A small class-conditioned image diffusion model, trained from scratch.
Model: 6.63M parameters, 32-pixel images, arch dit, activation gelu, moe top_k, patch size [4, 4], layers 8.
Training: adamw at rate 0.00099, 19000 steps, batches of 384.
Data: trained on procedural textures in two colours, tilted and lit, 37.4 epochs.
Rows from expert 0 of block 3, named by matrix and row number. Rows with one number belong to one neuron. Each number is 500 + 40 x the weight over its row's rms, rounded and kept within 0 to 999. All counts start at 0. Numbers have three digits each. After the name is the row's rms in percent of the matrix's.
# up: expert up (model.blocks.3.mlp.up, 4x384x192), inputs 0-95
# down: expert down (model.blocks.3.mlp.down, 4x192x384, transposed), outputs 0-95
up.315 110:500500500500500500500447500500500500500439517500500440500500500500500500433396500559489584470461431543500562500423396500573556500500505500367500421500500500500521500500455500500500500455500500604500548513583500467500500446500500413452543500448500500519603468543415500424500458476427500500
down.315 095:578500454500500444500518500443500521434447500448500605500500500438553433500462466454494500464500445522410500424453500444424574466424455522500484500500498543489500531500417616464500500542500463596496500574500500487500499518486527500500482537500500452453473500500500495515435491500591578500
up.316 095:510459500543497598490492525492500500500500500500475500397500465500500500500499500500539500500658416506500526500500500500457439421500375500454429536500500500500518555434542535423567500500492500406571500500471543451500500500500560500489482500500536464506508500484500478500500500500500500563
down.316 085:507569500483388500500471496500498500500500500473500500500500507500617510546500589500398500503494434500437522500500500500523500500556500500455558500500500500500578471500500488457500500500465418520500519500500513503500500500509543500454541500439500500500490500500500500500500475494500423500
up.317 089:488394500510500486500453452500500500456530500500500556500500500500500500528611500453500500422500463511612511395500500500500500541500435500500451462500500500539500500444500493500464500390582567455541517520533500510433448454502500500500500432500500375448581500582562612509500500532492500500
down.317 083:495581500418500500500649441424500542563460500500403500500500500436409500479566500557495500434520500469500500500500500500495533500500462517536500521520500459500619475520500550500500500456587500500538500500437485500555500500427500457500500526554452446408500472500500500405427490500437603426
up.318 082:417500500535500449500500500536500569500546500551468500500500500500500500477438500500500500577625483551500500500500476577500500401500495497534441499500500500403500526500500504410500500500500500500370500500500561463405500535517500516463500500544500500507500500500500452500500500545500500500
down.318 096:500574500500464500475500500606500511500503491500449430509523603470596478500500535500500609500500500531466500496500500484520479500500500472500500508500446500500541440500500456500455500500550462471568500500500500568465469500384472500500500468500500480500500481578416500500570511482505465500
up.319 087:602500480500467500500500500500540564503563500500471500566410500503568500546500459500500500500504486505433500500475500500500429550500486522500501500402500560500500551500464526500563488500500500500483500500500500523500512500574500500500498449500464567500500500484568500500500500500533500500
down.319 090:500500500422500432500500500500500500500500516500500562458500471500500500535500493463386476500500500462482500500514500500532430523532500448500500544500500500485549547558500424518548500481603500560482537491488434441419500500500500500500517500608500552500500517500462500500500500500500500495
up.320 086:500611510500500461500500396502552500500521527500500505500442500500522500500500500566500533500532441640503500500500500596500507439500500500500500500500555489500444481466500500500500415500500500465488459500500500500437473496500500444512500417445546509564500458452571500555588465547530500582
down.320 089:500500369519540500500500500500484500500500428546500500500500500500537500553500508551490500465525500553537509500502408489539405500500500500591451500500500500500632590500615464500433434500500500500437463500500500607525500453500500500500487527538500500500507500490476504420500500500530500500
up.321 104:523365508500437526392500500500469500500469500429500500500500500500500500444500543478500500500605500511500500573487500500563549500500424587462455600463500366416500436498500500458500500415500500510509483500552520500507500500500493505500500500495500500485500500573500571537500500500500500460
down.321 091:562500442657574454500500532452500500500500507500500500500500500500543500500513452500500528500500405454500500546417500513447500500505457500484500500500551500525544500500500500599500586500466500500500500500516491481500361500472500516558539530500500500471500461566500560500500500500526576500
up.322 102:500500500500500537562500473468500500500500500500535500554500535500545500500410500500414595500517500475500500500500604500500416500500500500415500500526500464500500500571500500500547551575524472500495500500469468500463459500500500514500500485510522500500489539579447511478475535500500578381
down.322 095:500500446438500547527539506575500550500475500500457479519500500455422500500500546556500577531522500540500500444500634500557500530507567500424604500500403500520505467451536500500500482432500511539481459521482500546500500500500500511500545500500450500500500500422500444521421500500500500586
up.323 091:500500500500500500500500515500500500500500500500578465500500500500551500451500557500500500538500500557500500607500513500552500500465500500627476500500500500500453500500591500500500500574500500483509500516500500500577500436470500500500549624500500500500513500500500500610500500500419445500
down.323 090:543500435469500500500500500486502519532532445520525522500500500574504500515500498500508500487476528552548500505540500500363500520457500500511500549500475500500519567463500566500500564506503477623500500500438500500582500500518500500500506500500416468432500465500480500490562569491570530500
up.324 097:500521563500500481545500500515500591500500500500482457571500500500498500535500500500435500568500501451426500500548500470550500459529487535500500451620500500525500480575500500500469500500500500523500483563500516500500500557505500438467500500518500500535472492500435500500525500770500562459
down.324 094:508500599504500480466500500500550443484500500550500500500451500500500500500502500500500500500500500500609500500509500500500500500491511500500500484661500500500447500500500449508500475478500500500500500500505478507500518545500471483500501500500457500564500500639500456496500500255500500500
up.325 096:500425508480469500500500507505500500500548533494500500538500449500527507451397571500500540460571412447535484500636500517500555543533500500500473500586500500567500500500500415512453500500458516490510562500513500540616381500500456492500500445500500500500500500500509500500500500511435626500
down.325 105:500560505475500562507500500500537500500463449496500508500500500500500508490500533458500369500500500589500500594611481446553500500512500500415483500538500500487666500574501394527493450500500500500547454496570554500500465519500470508500513500524500512508500470461500500500500512439519500543
up.326 086:500497446584388468491520458461500500557472500500500491500500500500500500500565549501500467490500575571500499434604500520462426500500500552424500500500409479500500420500500551500500500500624505500500570500500412475502500500568493500494427500465500500402500500458444500500432500500485500500
down.326 090:518470500361537506500500505459502500500502504500497469500516500500489484560500500500638500466540500621500500459413500472629500399556500500500500500516562534500500613573500500500453500493500500500500476500500500508567500437465500496500485548567578500504500500500500448500456500500500535500
up.327 129:500477500500473500500495487492500520522586435446500567452500489509491484500402500500466500555500467406580581552462480452559561500502472579536500538500500569500531481500548500500500561500421561641568500479500500500472500548600562541514500500518536422500444569500500500353431500500516459500
down.327 111:584489435526500545511500500531524500465576571556500500500402513564385490465500500547500540500383500461503518485515500500500498479500459560493499458500500422500638582500500496500500500500430416500439529451607455549489500535463517405566500500606515500500500518587444502521500431500472596500
up.328 078:532470500529500475500514500500500626500500548453472500529529500500500500500500500546500447500472425500500500500479500450500578360500544500540450500500556500500500500460500500500500579659456500500500524500429500500500500500567500462500519537465500393500500500559500500383500500500500500500
down.328 095:497441500500512533500412500500500413485580500524471514462385500500500558528502500500524500500500407555438507527609500500449500423513500500500500519500407474500500477421500512457538500651500500526500444500500541500561482500500525500500560459552435418500500563471500500563443430500536500433